Weights of a small audio captioner.
Model: encoder activation celu, encoder depths [3, 6, 6], encoder widths [128, 224, 384], decoder width 256, decoder layers 6, decoder norm layernorm, decoder activation gelu.
Data: trained on short pieces for a synthesised band: melody, chords, bass and drums, 26041 training examples, 109.6 epochs.
Rows from block 10 of the audio encoder of a small audio captioner, named by matrix and row number. Each number is 200 + 40 x the weight over its row's rms, rounded and kept within 0 to 999. All counts start at 0.
After each channel's rows are labels from the 100 clips, of 14976, where the channel reaches its highest value: "top examples" is what is common among them; "lies over" is the class under the peak. Only what is clearly more common there than usual is listed. The data: short pieces for a synthesised band: melody, chords, bass and drums. In brackets: how many of the 100.
# sq0: squeeze pointwise conv (encoder.blocks.10.sq.0.weight, 96x384x1x1), inputs 128-255

sq0.5,200,199,200,201,200,200,323,396,200,200,200,201,198,630,203,200,201,200,200,199,201,200,200,199,200,198,200,200,200,199,200,200,200,201,199,199,205,201,199,200,200,200,199,173,200,200,200,200,200,176,200,199,200,200,200,201,201,200,199,200,202,199,200,200,200,201,190,199,199,200,199,173,198,200,201,182,199,200,200,200,199,201,0,198,223,42,200,186,200,202,203,199,200,200,199,200,200,201,218,206,199,200,201,199,201,194,209,198,200,200,131,191,198,202,200,200,200,196,200,201,202,200,196,195,200,201,202,200
top examples: key: G major (49); key: B minor (36)
lies over: G major chord (49); B minor chord (36)

sq0.32,200,200,200,200,200,200,200,199,201,200,200,207,200,199,200,200,197,200,200,199,200,200,200,200,200,198,201,200,200,200,200,201,200,199,200,199,200,200,200,200,200,200,200,199,200,200,199,200,200,197,200,200,201,200,200,200,199,200,192,200,202,202,201,200,203,202,200,200,201,200,202,189,200,205,200,200,199,200,200,200,202,195,200,70,199,214,202,200,200,199,200,201,616,199,130,771,259,200,200,200,201,180,199,145,201,201,199,199,200,200,203,201,200,200,198,199,200,201,200,198,191,201,199,200,181,196,200,196
top examples: tempo: 130 to 140 bpm (41)
lies over: no chord (92)

sq0.25,201,201,201,200,198,200,199,198,201,198,196,203,200,199,198,200,203,199,200,201,197,200,197,202,196,193,199,200,201,203,198,201,200,206,219,197,190,207,202,199,208,201,205,197,198,200,195,200,200,38,200,200,201,202,216,200,200,199,199,201,199,153,199,403,204,207,195,199,203,207,200,204,200,200,196,198,192,205,229,202,201,195,200,200,199,155,205,138,199,200,202,199,200,203,212,199,205,203,201,216,202,208,203,181,201,200,202,187,200,200,198,210,194,204,201,210,201,175,203,203,199,207,199,194,201,203,200,199
top examples: key: A minor (68)
lies over: A minor chord (58)

sq0.2,200,200,200,200,201,200,200,200,200,201,200,200,199,200,199,200,200,199,200,200,201,200,200,93,200,199,201,200,204,200,200,200,195,200,200,199,199,217,97,201,201,200,200,199,200,200,200,200,199,200,201,200,199,200,200,200,200,200,200,199,202,200,201,200,200,203,199,219,233,199,199,200,196,196,198,149,198,201,202,199,199,199,201,199,201,200,202,201,199,193,200,200,200,200,203,200,201,154,200,198,201,201,196,200,201,199,200,199,199,199,199,174,200,200,200,197,200,199,205,201,198,199,186,199,200,200,201,199
top examples: muffled (low-pass) (77)
lies over: no chord (75)

sq0.92,200,200,200,200,504,200,200,200,200,200,200,200,200,200,197,200,200,200,200,200,200,200,202,200,200,200,200,200,200,200,200,200,200,200,200,200,200,199,199,619,200,200,200,200,200,200,202,200,198,200,199,200,200,204,200,200,196,200,200,200,200,200,200,200,200,201,144,200,200,199,200,200,200,201,199,210,214,200,200,200,200,216,208,201,198,198,200,201,200,200,200,200,200,199,199,199,199,200,200,200,200,201,199,195,119,201,197,210,200,200,242,200,199,190,216,200,200,200,200,199,200,199,201,202,202,200,200,200
top examples: clipping (81); text has "clipped" (81)
lies over: no chord (100)

sq0.69,200,199,204,199,200,202,199,200,200,198,198,289,199,200,196,197,199,200,201,202,198,204,199,199,199,202,199,202,193,202,198,198,197,200,198,194,175,197,210,200,200,198,200,200,203,198,93,202,200,200,201,201,199,197,202,198,198,200,200,198,213,201,199,201,205,198,199,198,201,198,198,201,202,198,199,210,199,202,204,196,49,202,201,198,197,202,114,200,200,200,200,184,200,199,200,200,201,200,246,202,96,199,195,194,197,206,218,201,202,203,187,168,196,108,200,199,199,203,200,198,200,200,203,199,174,204,200,237
top examples: tempo: 90 to 100 bpm (33)
lies over: no chord (87)

sq0.7,198,200,199,200,0,200,198,201,180,200,205,147,205,200,203,200,201,202,200,204,200,170,197,196,199,196,200,199,198,198,214,201,203,199,193,201,199,201,198,0,0,201,0,202,200,200,205,197,197,222,188,200,200,200,176,200,200,201,194,199,200,202,200,199,199,199,201,200,200,182,187,200,203,196,200,210,210,197,197,204,192,202,201,201,196,117,181,200,199,204,189,200,199,196,206,200,196,202,200,202,169,217,208,196,202,199,211,199,202,238,196,197,202,199,182,200,200,197,187,187,200,199,179,202,199,203,201,202
top examples: key: D major (37)
lies over: D major chord (32)

sq0.84,201,200,200,200,199,200,201,205,200,200,200,200,199,201,200,200,200,101,201,201,200,200,211,194,200,184,200,200,200,200,200,637,200,202,200,200,201,201,200,199,201,354,200,198,198,200,201,200,201,201,200,200,200,200,200,200,199,80,200,200,201,200,200,201,200,204,201,10,89,200,201,200,201,200,208,200,198,199,201,198,201,200,201,202,200,205,194,200,199,200,191,199,201,200,204,201,203,328,202,198,200,201,200,200,201,202,200,200,200,206,206,200,204,208,200,200,200,206,200,200,199,127,197,201,200,200,200,201
top examples: tempo: 70 to 80 bpm (30)
lies over: no chord (54)

sq0.55,200,200,193,200,201,200,200,200,201,201,200,191,202,201,199,200,200,200,200,190,201,194,210,201,198,210,200,195,200,200,201,199,200,199,200,201,202,199,200,201,183,200,198,207,202,201,200,200,201,199,200,205,201,195,201,199,198,200,199,199,114,197,200,201,201,199,198,203,112,296,202,208,200,198,201,108,360,198,182,197,209,183,205,200,198,115,198,213,199,202,211,201,194,201,170,199,199,200,205,215,276,213,212,202,200,214,201,202,200,188,238,212,201,203,201,192,200,203,199,202,171,202,202,160,202,197,198,228
top examples: key: D major (84)
lies over: D major chord (75)

sq0.29,172,198,201,200,200,200,108,201,201,197,200,188,201,199,200,201,199,199,202,244,196,200,199,200,196,204,196,200,200,201,204,198,201,202,203,200,200,197,200,201,199,199,198,204,199,200,200,202,201,797,200,203,199,161,201,200,197,200,202,199,77,303,196,119,201,201,198,198,193,198,170,201,198,199,188,200,194,202,150,191,201,210,199,196,200,202,187,195,201,202,202,202,180,203,36,182,200,197,199,210,201,200,197,199,198,205,201,197,201,199,177,199,198,200,203,198,221,201,132,195,198,196,199,199,199,203,197,202
top examples: bass line (97); key: E minor (62); key: E major (36)
lies over: E minor chord (51); E major chord (32)

sq0.1,168,198,204,200,197,201,201,200,198,203,200,200,389,203,109,200,216,196,200,190,202,200,78,200,204,281,204,216,205,204,201,190,199,201,51,206,197,186,202,197,199,194,194,379,201,202,102,199,198,200,199,201,190,198,202,201,198,199,246,200,192,198,204,218,199,289,202,199,194,151,163,198,173,212,194,187,200,200,198,214,220,201,199,198,173,241,200,205,197,200,162,206,196,201,205,176,195,202,198,196,194,197,198,237,201,199,168,202,200,202,197,199,204,39,158,200,198,201,0,189,200,192,221,198,202,147,81,193
top examples: key: E minor (38)
lies over: E minor chord (30)

sq0.28,200,200,200,200,200,200,200,200,200,199,200,201,200,200,200,199,200,200,199,200,199,200,200,200,200,200,200,200,199,200,200,200,200,199,200,199,200,200,201,200,200,200,200,200,201,200,200,200,200,200,200,201,20,200,200,201,201,200,198,200,200,200,200,200,200,186,202,198,199,200,202,200,200,201,200,205,205,200,193,200,199,197,200,200,200,198,199,200,200,186,152,190,200,165,201,200,199,200,200,201,200,200,200,208,244,200,200,199,200,199,200,217,203,200,199,201,200,199,200,199,34,200,199,198,201,200,201,201
top examples: key: D minor (88)
lies over: D minor chord (85)

sq0.91,200,201,200,200,200,200,200,199,202,200,202,203,200,200,199,201,198,199,200,199,200,200,199,201,199,195,200,200,200,201,200,201,202,201,200,199,200,200,200,200,200,200,200,199,199,200,199,200,200,198,200,199,200,201,200,199,199,200,198,200,202,201,200,200,202,199,200,200,201,200,205,198,200,234,200,200,198,200,198,200,201,102,200,0,194,222,205,200,207,198,199,200,672,200,94,500,229,193,200,202,202,191,200,86,200,205,199,168,201,200,202,201,201,198,202,201,200,203,225,199,199,201,199,201,196,198,200,192
top examples: tempo: 130 to 140 bpm (38)
lies over: no chord (87)

sq0.65,202,181,250,200,204,202,201,198,199,272,201,151,202,199,196,204,206,200,198,230,524,201,207,198,196,199,197,158,196,197,204,200,195,198,201,203,202,191,194,204,207,200,232,201,201,200,202,204,204,203,185,202,199,199,199,199,191,200,200,177,192,159,198,198,175,208,186,234,151,187,247,198,201,199,201,215,186,201,231,200,238,201,201,239,201,203,56,204,197,173,23,213,199,197,199,200,197,200,194,192,195,204,202,191,232,201,228,215,199,208,201,190,200,356,206,191,203,190,185,197,203,201,199,200,201,205,204,209
top examples: square lead (37); tempo: 80 to 90 bpm (28)
lies over: no chord (54)

sq0.38,200,200,200,200,451,200,200,200,200,200,200,199,200,200,198,200,200,200,200,200,200,200,204,200,201,200,200,200,200,200,200,200,200,200,200,200,200,199,199,622,200,200,200,200,200,200,202,200,198,200,198,200,200,204,200,200,188,200,200,200,200,201,200,200,200,201,133,199,200,199,200,200,200,201,199,212,222,200,200,200,200,215,219,201,197,198,200,201,199,200,200,200,200,199,199,198,199,200,200,200,200,201,197,195,114,202,196,216,200,199,310,200,198,179,218,201,200,200,200,199,200,198,204,203,201,200,200,200
top examples: clipping (81); text has "clipped" (81)
lies over: no chord (100)

sq0.93,200,201,200,201,200,200,201,200,194,200,200,200,200,200,200,185,200,200,200,201,200,201,199,200,195,200,200,201,200,200,199,200,198,197,185,200,200,200,201,200,221,200,228,195,197,201,199,201,201,198,197,199,200,201,199,200,200,200,201,201,199,200,200,201,185,166,193,199,200,193,199,155,278,138,198,201,200,339,200,201,84,199,200,201,201,200,200,200,199,201,197,0,200,201,200,200,201,201,254,201,196,196,199,0,201,199,202,200,200,205,201,202,200,204,202,170,201,199,200,141,197,200,199,198,141,200,317,213
top examples: tempo: 90 to 100 bpm (33)
lies over: no chord (89)